python train.py --model="image captioner" --decoder_positions="learned" --max_grad_norm=3.0
Rows from block 9 of the image encoder of a small image captioner, named by matrix and row number. Rows with one number belong to one neuron. Each number is 500 + 25 x the weight over its row's rms, rounded and kept within 0 to 999. All counts start at 0. Numbers have three digits each.
After each neuron's rows are labels from the 100 images, of 14976, where the neuron reaches its highest value: "place" is the part of the image that holds the peak. Only what is clearly more common there than usual is listed. The data: simulated stained blood smears. In brackets: how many of the 100.
# fc1: MLP up (encoder.blocks.9.mlp.fc1.weight, 1024x256), inputs 0-85
# fc2: MLP down (encoder.blocks.9.mlp.fc2.weight, 256x1024, transposed), outputs 0-85

fc1.227:510502498551478516501533484509508498561491485523485470497472531446458510484480595533526484498479483505538498522492540514516515500487495467500504507502544512478494489518529523468498472519474492493487492488486522503536506497492444490492519498509509465483502498
fc2.227:501461544509507497499497499441503514485556455501530493527475501504511490492491417559455500482511525499427512524510511542503505485500449509477479470500506502481482538471511501473446501498516500500493518482515509500500472499476519509480575512482526497505500498
place: top right (32); middle right (25)

fc1.764:425491487552489501484463489504507529509487428515516521488491502513512477538480484507499488513477492546547519480484535495529517520513467469470475499478472508490496481545528507492500488550510458448482527455499420500525532476513495523500497496463479492518528470
fc2.764:441501488472490503472488527483508462532531527496535550493529473498493525475517456480458453493514507508529457513532501492461514472483482489500496510472489502535512499494498534501483535502516532530480499519502473497496479461510494525451536527472511492500523497
place: top left (64)

fc1.38:501497506523462476474473506490487498507475469497494484500476472511506542517503556542541479506481497487497507488460500518491470515534473478492490496496504475505502504550532498486467493509520530485451491436491487524516490536465477475483515539490520501441529472
fc2.38:509522475500489474511477535509482517450530514498522530536495487500526473473567459502469506462508519478460478514498492502520502509535491491443527463497482515549484517493463486498474514518526489504497510539483486466493515526486472574459516479501528527512526525
place: top centre (32)

fc1.393:542522513493512493514535495511498485504505490505527520465495508519498520506479526527518467508498495511513511505446506483493525530495465496484530529514548495458505500482498526465466451497492510513524525494525480508545481482533526470507498525528544492474504488
fc2.393:488475549538485481509495518463496544448526468499493473486465513518535507485513514532498450480493507540469538508509517497521509511501516525476464480490484494485463493534520462466447480506520469522509533470506526463495479517470517499495480479489510512495526485
place: centre (32); middle right (26)

fc1.349:428516482515485457493480474485474511524492487542469468505471435475490499481513534533497454472478499467526505514499510509497466486486480484520479490497487501538491484567489538442448441544519525500462507456509481525504498508516484524469499521492506505459513517
fc2.349:530502448473530535505498503514509502492501519529529505507506500476495489480515442507485469504542502524476492539563476556500507472515526443532511490516502474517496512471454500542530553499472482477527538533538510480523494479537496514460494486497507511513476517
place: top left (33)

fc1.657:464468476485518534503489475488516520515447517513514488458482472535473517481481496503497486552510458525474471480558493494502523526483498488512495517474476522481483442531500504491464462499491510490534521503538474516512484481525560515496514519527506449473477445
fc2.657:517529535505526532512476511496549474516475501539464535487507501486490444520506466510503459519517489509502493534477541517527468490484586469529525457475499523520502494542497491533506506460481502471500484518489496432507495499489482523512487468519536527487476507
place: top left (32)

fc1.439:513470511512496506495545479487522509482508461534484554486481552486492534487492571513541527476507475527511539508502513498535522561477455488515551480527528516450488516480530503478465469477468437504526517471495505485480487479448509506475522523526479467497505518
fc2.439:511500530479502500512550556508509476504498513461555486504525474519540490549528472525505479499525550477478461510531477469464528484501579534467512491521530492497527499488506448507463510489511542543483493548494515539510485528496480498529460496495551502467502462
place: middle right (40)

fc1.366:419509483554477496490518496484536513501501462486519539499480486541513513499465458509495507506488523521516550492508523533536509526512456495477457479484501460471470501507507511477491524542517488484482489472511478495527521489512500511480511478467479520510554495
fc2.366:457478521523511492470542517501518520505529456465497496511500501504498544425489471484481477467474509491506501514488510547473529502510476505451470488479486506515503512479504524461497499498518524518474495481451488505486497451468491485502548495478517511510533510
place: top left (51)

fc1.306:471484461506508510533536516519530512454487479505517433494507482497507500499489525485475581534488501515494449433492503557514513472518492504473505485514474558488486474530507477509517471505503490472506481507512506528458492492499464506480498524487438478546501534
fc2.306:516518475501475497525475482476463512456495558492483493487533497512498465491465501530484496534491504537518494481465508503470493508516480507475464525503487477498512511535522527484552513478493535509520494443520518466482479500528477520519559465525468507510503494
place: centre (48)

fc1.360:480435479515561523518539491492492508544508454537486466478480515472469510476475563491487514559507475513484474501495532512539513499465516496544504547495533504492485459473513473506481462509464449464508552497494522515466486452490510499480538472492481475522509525
fc2.360:489495487481487535492538509502535486545462532489538520506486489497518472522496484517477469520508520447490489497575485523470529476450551502502511538464535489509512496485496511509512521493508540511480482501514486519497451476532524498474479504510559491490477461
place: middle left (39); bottom left (35)

fc1.180:486538532521539476472464463499546486560480512515470496496469478548508518496504519510510507497559485515456501518537502516522467487452530485540504490482520482503480510544537549517470458486498484494503500502471472527500528517478519491498518503490443480521480502
fc2.180:538460436479549531500512509489468488527465566482514487523481479535524481488507490520492524506511511466474487494502436465449523452472532469486526506507485499457485521475496508536526519490525506520507511521508462544536516496552489511520498488501460492513471485
place: middle right (48)

fc1.68:504524471528510486471430460530521510527464493554474479479499478492446499474481539496501506509480457502494477458476495537545489507507501452558510498460513527481491503552516500499500471510455515445469496487505477521498514534477490495496505495528476481495526506
fc2.68:502517564465487519514485503510497449496545499519529512528524472529491463521530459507456538480493508450555419508476512462475507500521509507472497486467453504520494529458506500482495510524517523494456481520454480462500498505488497544538515522512497512522523500
place: top right (50)

fc1.497:449445500545518511493509529472523538436479479528524507480497466498506531493495523560480519484482471516486490462492501508540523518496534483503481465501495493471455490518518460503484462470495480508533497496475510529482485511494509534481528506489441497544500470
fc2.497:555555484450519518495506462507419504504507505481483516508517478510498488490484497467544542524479488488507516476444465483490521501523498487536499508518500495522481476515512542518565536514505522498531532460505475500543533499526469485528454470513502522501470499
place: bottom left (37)

fc1.597:486483490504526528499527465503513507512472484513485516463504487513486517495468515489501497540495470503482523483504482519505526533479461511532482526491534513458477476505529484488505484537476460478530527450515489533514485466455510477464539504498439479521479464
fc2.597:489471501476498502489528497513543472510484519567524552470515536528503496516496509499517513506567485480517435530538443496534497526465514490498530485497500499514505474469512528528441469464474489515499478493460468465488495486490540515494472548533537495482539503
place: middle left (51)

fc1.456:463472486501577506510507490496494510477496519499523458468503497525492539489495499499505487525499506517492512499472473521499539504496480517488497497521515485463470467504495517496482470458488503507532491474499502507524505479510508501501525526457527465498485471
fc2.456:494484538500480504525519479473515540423486496530517488487492536501503483516486554510477505487516491526500520485485501512504533538498517507474468476485496498500471482531534506476472482510509455503532518469509519438495485506477528518509497486504505526496493482
place: top centre (39)

fc1.703:440513470525545479467474491496482519500487495509487545471444434496474469488509494502486449484504506521510500508555539538495490504477511465505486491455486511547498498560492524487458464550511509520478579503530462513543497475510498524437499507469501497501511488
fc2.703:560476481504521498505517531502500499509462522522500517481489453505498528506528490526510469534523505479469504534548455484497487486471553492524531511512514517493498496468476459563515536465496490508486516524520527483514483563503510494493465472516538493460493484
place: bottom right (33)

fc1.325:479502533484469534506524488502509514428523422502475484484499515525490482522464487484498527532472468527524525477452543490506496522528473506506497504488530502508491460484518490502486527519481477483549533472505497447508496477453500501497520491472494517515481508
fc2.325:494505488509499506483488545460484516483496552503547520491488505499500530496500478474491463503539513490423486527545463555515507450471512507518505519496533521493484477533509527508490531478501476508525531511536528452478472454494505500438501469463525499477493482
place: bottom right (43)

fc1.684:509487521477543506519501507496502514459481504486511481468476486558494518496486516508483488524507493528478498487539476496491530513477487518509476476485508519472460473525531473492477448507512475520538544489523501498499494494499543509475518483494421500527479463
fc2.684:516537510469496496507501436508485519438535509525484496510496516488506436512468501498479485466511507542546521501448503509493519507529526487506468486471476494540458493533514526506481470513494493487524520489501500477524511506509470514544443532496514538499487512
place: top right (32)

fc1.284:480472477517505485486524497463485500449485462546452492476478486539455502475474502533517497572510452548514516521518522496525499526464491476549518492491495476495467492530537521500470487476473489501504488474512497500505468521467513499478534545491510458477493499
fc2.284:522513500491467482494486478504503457508507470487489512499473483541526486523485484495512493517540496506514504506542514480488512504502524511498535501478481477523489488563492518486480449473479524492512448544491492483505507536497510487502514568485505498459517525
place: middle right (59)

fc1.447:501503559519508476459498451458519499496476470520432497494466489528509535466501547492499510503470519484464544509525502534531464483483454486511483496491534511470488503524522520494477482478492505520484507459508464526501483522468533479475515520532477492502524521
fc2.447:534520507453539478498522467523492518461496520513519493508499521448503475495511529472498538504515502489505487484471479503459494530503545509479533483518495490545491475490452470525480446491501483503508531561480538511490524557489490488539482534547503489462480508
place: middle right (25)

fc1.347:500507539509509479475505448490501513462474441496493519483481522533515437512506530494501506496467495509468521520537468497480524514492503495538471486510532512522484505518506479526457448524513480507514564499502455537504497505452521474444497530502490519492478510
fc2.347:543512493489490544519454532517512459529514523527555509530487514497486511447489502531461491524518481519476509493490537518511465484471527471501545521480493493510482502507511503497535505504506494488494527522510530443478486506533471531528524474507485463477542502
place: bottom centre (27)

fc1.416:468476508519497503509516515456531482462485469499507470507472493567489515498483494517482506553497484555469504494530505480486516508475466512493482484480493456480460502532529490507492533489524499508505491497510476507518495540528510491493531537447505481505503498
fc2.416:514560503454496496494491435502465504489544464503499496507501484491519506503486505487501492503516509484524494489482531506526514528532535501503494497506456488581478478531468532483515449471446532489514477495472495494531510537504484505508525538502507504454519521
place: middle right (50)

fc1.507:490525505494500486474479457448496488465509449519494483528478480536483472489493506504478537507499488479454474496516514565495495469489477490525492465527500486564466473538490543506492492494509539499486514499496498506521484514527508483478515512487503503531493550
fc2.507:529473502479517514503525487524457499481512513546493550505511498465493486516477505478529483516546499479535517527468467498531486557489539475522544495522485490511478483515478482509554467481472473487521491473474497464513508488440502499494495504559551514427485488
place: bottom right (36); middle right (31)

fc1.656:441482423524508471496543535487528507522503446510490510478529515457490534499488488529494517482472491508489514507504514529489503520502453467481484507494501497509488424564488481489486492555503524468506501475528511531470525514505490507476526511475484520518536544
fc2.656:489501512516487506502465486499517537489527506454538479528440488475509468505505428521457491488508516523489539508557515555494518495513500499506454494503533517490477515491515517469499519510507471513499520471528505510496456429475508501470510510458517510496479477
place: top left (38)

fc1.704:478483505494489514467510495490510520469491436509502519499523509519484479516487498488480567539472474518491499495475511510521502523517445491479493499476489515487485468499526503513499486529495491476536508480496488484473479522437521487487529512491464500487477517
fc2.704:472524511523492529497449532479523488529485532475518507506522514464519513505512479463512477518523510524507493500500491540481526488520483491516496522490534498503500486520503525486522533461467498487515503499550512448462481434540491528479544462464506482491492476
place: top left (33)

fc1.525:428502504489501483489456496449507537509503455518460518532507480490504493488511463531492509480499480524511522529487544525551466529501473492503535484502471499477502523538506540474484476531491477471490493475480502478479484518485515506494512525487522496490489524
fc2.525:506533409496467498507496482518488465532497516476502477492509481503497528488487470488529497494481509517481504519515481511451509470540510506525509526505521453562564511516499530488508530504465528492517508524510517534508492484519440448465505476479491492513467522
place: top left (40)

fc1.554:508513520557513494484500494477563504571510490555493500459516518474450539461455523548531526508508461494472500481501517485545538517507506491529521517489500510458516491504500477489473468501467491467488485484495481506485517499489531505516529487523483445542522520
fc2.554:557515497454479507517531477541467485527516512490535464494527490498470512506466515473504499527488480473498452506473482477463540487487484514511504544496535487496488504443507518493512554542506529495506541489538513529522498492513478480490481499510510478483490478
place: top right (35)

fc1.98:448437491493505492484519504456506513501459468506484495501485476514468489493466524504466549542461475506486485490510501519530499520489481504518484487476498517487472474493529509490486487532465497460500498491524495501477491535475553478482524537525506476495508481
fc2.98:505542508511454480509493521542507477514473496518464505494501516485491501509490496441550450523509481519541532488450505501506469531545478506529511544509543490531533485489462505502488536505470499501515491477467512478463500468492460506460521539478532483461486489
place: middle left (31)

fc1.619:509514523488505484514477497474528505516511488512466542491504494515503494501482535501498509519527499538474538536524527483542467536462505494512513488472499481456520501463510491511477429486464485495518515464483499483487495487478590501476522487535481495515484510
fc2.619:529492486526496502490479455488488513478488519476511485491482503515509465509507506494468508495448504479452520496482461504442528459480503505500504506482506496545520504523486499495486530503513471511502522528515528484477487534518456446458521464495533485515459497
place: bottom right (35)

fc1.2:502471506519504509489531473531505498533485454497487477477498489531463509500493503516494511562507504489518528476499502501499484489471506475478500499499509508503486510474562565521470514464485504482500523502506465517511476461490505430498501517499467428490481500
fc2.2:524485526518513491497495462464515488499504507498508478533480531512510454505499530551435524523499505505474478489489502506479491471494484523475494497493520470482483533500521502485493506495501504499493534466522522527482497517550519502523579537517485478521514479
place: middle left (46)

fc1.464:465485506492482498489481458456483516537481495535537484523492504485472505485503528512487530521508510503507485505488509465499518507457474518494493468449477486506487471494505542451444447498505503467476486479487481484495492485500531506498507516529508473501497485
fc2.464:478539548477519552510517456519514496516523493487537517509496513487506504504486440506475486494553511504517495513533522523514533483470554492497508479487506516521505521461492540466505488478478520489491472508496471512504519446514499538547501522490557506505519533
place: middle left (30)

fc1.487:500492575499530476484508449501513488472524479494493512504495543519499488495511553492438529510495494486474527504485502506514526499489500503503493461483562515531487506473500523510476471506484495508483550486503479500467509505499518468480497507518508498527503516
fc2.487:537491534493507519496499541501524460486500464503494496469512482551504488526487487513475458498512491517502516513524487485484496499497533509483489497457489501476466516545540449538535510528521522507487519540496489495502476540475513508530514487493478494502525480
place: bottom right (35)

fc1.132:440511479515543478461491487503503512516483478521495551470454446498466471495494479517484463485496500515490523506551534551525493515480520463527482482455512496553496511535507521502459472557497515505481569494530468501537503459488514500446519506487498499518512510
fc2.132:542454484536516502507487590466518504525450505531513524480514465495490523454533462540512485534503499491449480509515481505506490474474513491521529508513527507469499504451475459539490522455508496511468519510520519469501468558485498498475521450515541471467511482
place: bottom right (35)

fc1.688:480502462505512497488476459507500481527501490540506449502533480510473471449490526555487518518521473483420467485487496511523482484474517486563512498480489471550469505504512519540475479522472493452523548479512480523489478516520521478474523514510487471550488536
fc2.688:481488465512496513488512509513505488526429543536491540506506469506503523476483471481493542545496491465530476460469446547512503475460534481524501504494532490487498488509508525550541526458490495485495501492483459541500500492524462499476554518529511506510479476
place: bottom centre (29)

fc1.412:517502493492508472473469478482538484507474434523483479499506510548484527491494564469508512566530453541501523495493515487525472520474461476523524511477514472529487537552541525525492489489490483495520484499512488501457489547465508461471520525471483463496501519
fc2.412:515503476476505504517521514472483483511469588428550494505508476556526482515519488538493466518523525467483473504563471484465520484473551536480509497492473494486514497510493496489484487472511548535472451497498496561526500537539486509535502506495518510481512458
place: top right (36); middle right (31)

fc1.110:474522497521475467478479483507557533453494445509499493515486502474516533475511553524516478494498495501507559508509529503524478550511450482471507477493527504498493499500475525454450467500500501506504458460504486481458534492482526506464524486498480512490527517
fc2.110:513518449513496481493517521486436527462511540473492485514498482507511487491534497486500530476460503483455496505468455515450503466554508510464489479541523495512524492498466515509485542499524500519525524501503535514498486526509422502485486476488520504533463508
place: top right (35)

fc1.377:495498470546483476526531479519506507547477479521468455519449492476496518460506565513516506510474496502545510477481553530519505481497475494485479505488546508526503482519514522484484490499513501455453519476523522531490513530530461527489501524490528496491526526
fc2.377:487520525457492501513515512509504496486566502471570506521493480480531503506524414507460519460513558465456432520507471503475525493514492503470473493492534490554515525432471514482471543508529517559493503488509499525520481511482466557472546483472512509532510502
place: bottom left (63)

fc1.106:461467490498486484502484474483548524521458492506502411524472498484463538480512516486503516517503459523497467470520500516514513479495480503526492474508463522492502480525499541469499472492476514483491472489555483560467504492515517518470511517503498458494498491
fc2.106:501571474518496503509478472477492519537498535517495522516471492474498458475509482512516495533559504531511471519500520506513481473537504492513529458485521512521507512489475542505447488479450507473509504501505502472513494455485476546529454499487529495478510516
place: top left (35)

fc1.407:439469474535548486484500502491535481513506491537502456478497493478477478484501546512484558509480499515476468495494510514547505506490518511518472491518470488497499487486514485531482467483495474480486535510463509512476488488520544471475506515529468490569487507
fc2.407:499525454468468499502529494506434520514488505522489511508492485451519514495478460489521532516484482463510540485485461519520515462490509463549503540508519474515491487506462520501582539510502533477545511469516480503533501482524505471472476485552529517496453499
place: centre (39)

fc1.161:477485521488463517514527504480472518518474513513526474478479479506477522482489506508476572541454504487505460463474503503509528510503475529487473480461479543485470481503519502460488468522501524454490479514521481510516483487495522510496505509509476486495518483
fc2.161:503525478497540523520469472492519466491532505523519499528515538478501459495507453510476477469556505548525534537499542539511498490505470458497516459516519493492496531466485549473503527482507487472518540472493481439519509451531499551514508483501489520534493542
place: bottom right (42)

fc1.753:411514491559508506489497499517501534513510456511500530517507533460509476526503473481503481477463498536572541501474564536514474531514459490477465513498499492481519484532506506499508501526491476461499493471468480461521544475507492532502517477436486530532526491
fc2.753:434471482492521543465552532500553486514527500466512524470508494496492527497497450478485457475482527515492506528560490520450516486474529504488470505502498520503545507489497507504511524479516489534504500536490485551495478436497494485456551504449474504524468488
place: top left (46)

fc1.585:503517555490506499505444450434506567530508492492510501498476470518491498493500506534512493511495487487434549499541499472534493508479457496489513533465513522493499487495491500472489462524518540482511479450493466483500491487481548512480499497523496477466476495
fc2.585:496507472489485520507491517524513488500492543510509523513514511458501487478555521482480521471512496483475492492505490501478505495471545466481525473508521467536502507497480476536476522476518478515503524542507508491471510519477465544466478494509510470517490494
place: top right (48)

fc1.42:508485501468471515486511474489482500562476460550493502489481495504467492480467541552508489523510476507457508499478538536511516526474488491504486521458537516509470497512555519473471476541460514460487515469528485491543516521470517505466515514509530483482505479
fc2.42:470530535521487452505556517512511481487504517470509518486505496499533529513563477454492505483497521485495475537499484455488533508515545506475528469506509524525524496492498472500452503499517506546485494532449484537493518511462476536478510483500514501519523503
place: bottom left (37)

fc1.719:463496558518550488467470438522492488491506488528490481488497527534480463518491541478435469509478495498501501508500499488497510501492489479528498491465509496535505496516501481519463479522499483464463559523469451510499525509487504484470512514512494512522530508
fc2.719:543517496470470507502466521500495489492505519484519505526513482527499477481514520493466504524530483496480451490493487465502503460522526487470527489436470506529444515472555521550510540532492537494488513504522490491503490501495469548534479486501522482494533491
place: top right (33)

fc1.581:465486527491485498469510473473502511457503481514477504513488505560467507483505524524463537538496460528470499496546531491508476509481507487531508464499457506498503552487527529522507504526484490506524546501495511504475481512468534502488506551461492476512504545
fc2.581:519511467514489519497460507502520458512536514484504485500505504495512451507488471497504499524510521534512526531501468535463498462522497512519511526508543487541501511557495514510515498455452494470512531527537516495499471471540430449475564475472482482501491511
place: bottom right (51)

fc1.74:487477539496495501467543485483510469509510455549491471499470492499482489493474531514500505511496495490521479503502547486512485523428496498528463482498512487477456496529512508456485466494498481509454475463489469518531489497490510490476523521517489497533519489
fc2.74:520487520483506502494512481495469490492528468497499522504479512512536490526493467501490492497544532500492490520495522483505516498499498519479531497532450473514496516483471501500482460477476502485505476520461512496496515513507517498513521583503536510470513538
place: top right (32)

fc1.78:502468537516474516514529517479515534470501484510529508480500473469499513467472528547487502505469478457479478439479508540544505516512495503519438492496490520487466450516497501464495506509508499511515490490500502493489487478490513537487538477516452513517496476
fc2.78:511510460435514511489533455495471490493522552476476497497547495506509484527484500451545493494489503502502528515496474510469522504531488509496491509556472500502491492541479539503565524480508519517529511506510499501540516486496507465532469507490490534468423506
place: top left (35); middle left (30)

fc1.739:457481495512519516495512508457496538488482448514490516501422500514514515503469475512481499514485457559497542534530527543514487538459467493508462484503496502486477492497495502489486483514483506481507506471482496497509497473515539521479521495485469497523515488
fc2.739:490467529502499523500503507494524506494458524443571494471554522509484533512512508481522513471518501479461462483499464471472539490509521522480496487477492476522548523430535502498486575479504480503504505492488488522457520486474501511531507462465521497518491468
place: bottom left (32)

fc1.766:467463513503469498476520532440515499457455507488526526493486479548485496487487523551476502530487495506501496459488512502523495510513518462513489494472501485467495505495574481492481563499475519508497527490517506531519473532485498495483511548473484467480502479
fc2.766:512507470475487488505561524510434482480488528501528518463540508488488522506490497479498471513496484498523450531439491509458492521488487511498508511503500487535529480507474493504481502497507513524499533512476523488487516539495423496482533493506500498461517494
place: top left (46); middle left (44)

fc1.533:493461445498524509515518497512491491485486489519477491471512483494487468501493539540492546531471484513506469466484511514535499509514509497523478529501527516446492483487539478503491445520479477484512527478502516549468465472469529483483517529515445494526476472
fc2.533:498488511520467515483524524507497497534473500517514517472509519471504544465482510495532514541520472484531484510546447500476521516452466503521495531504525493482492464454476494483489504494507498501509535499494510504454496479457527477477529508547518493469474458
place: middle left (51); centre (29)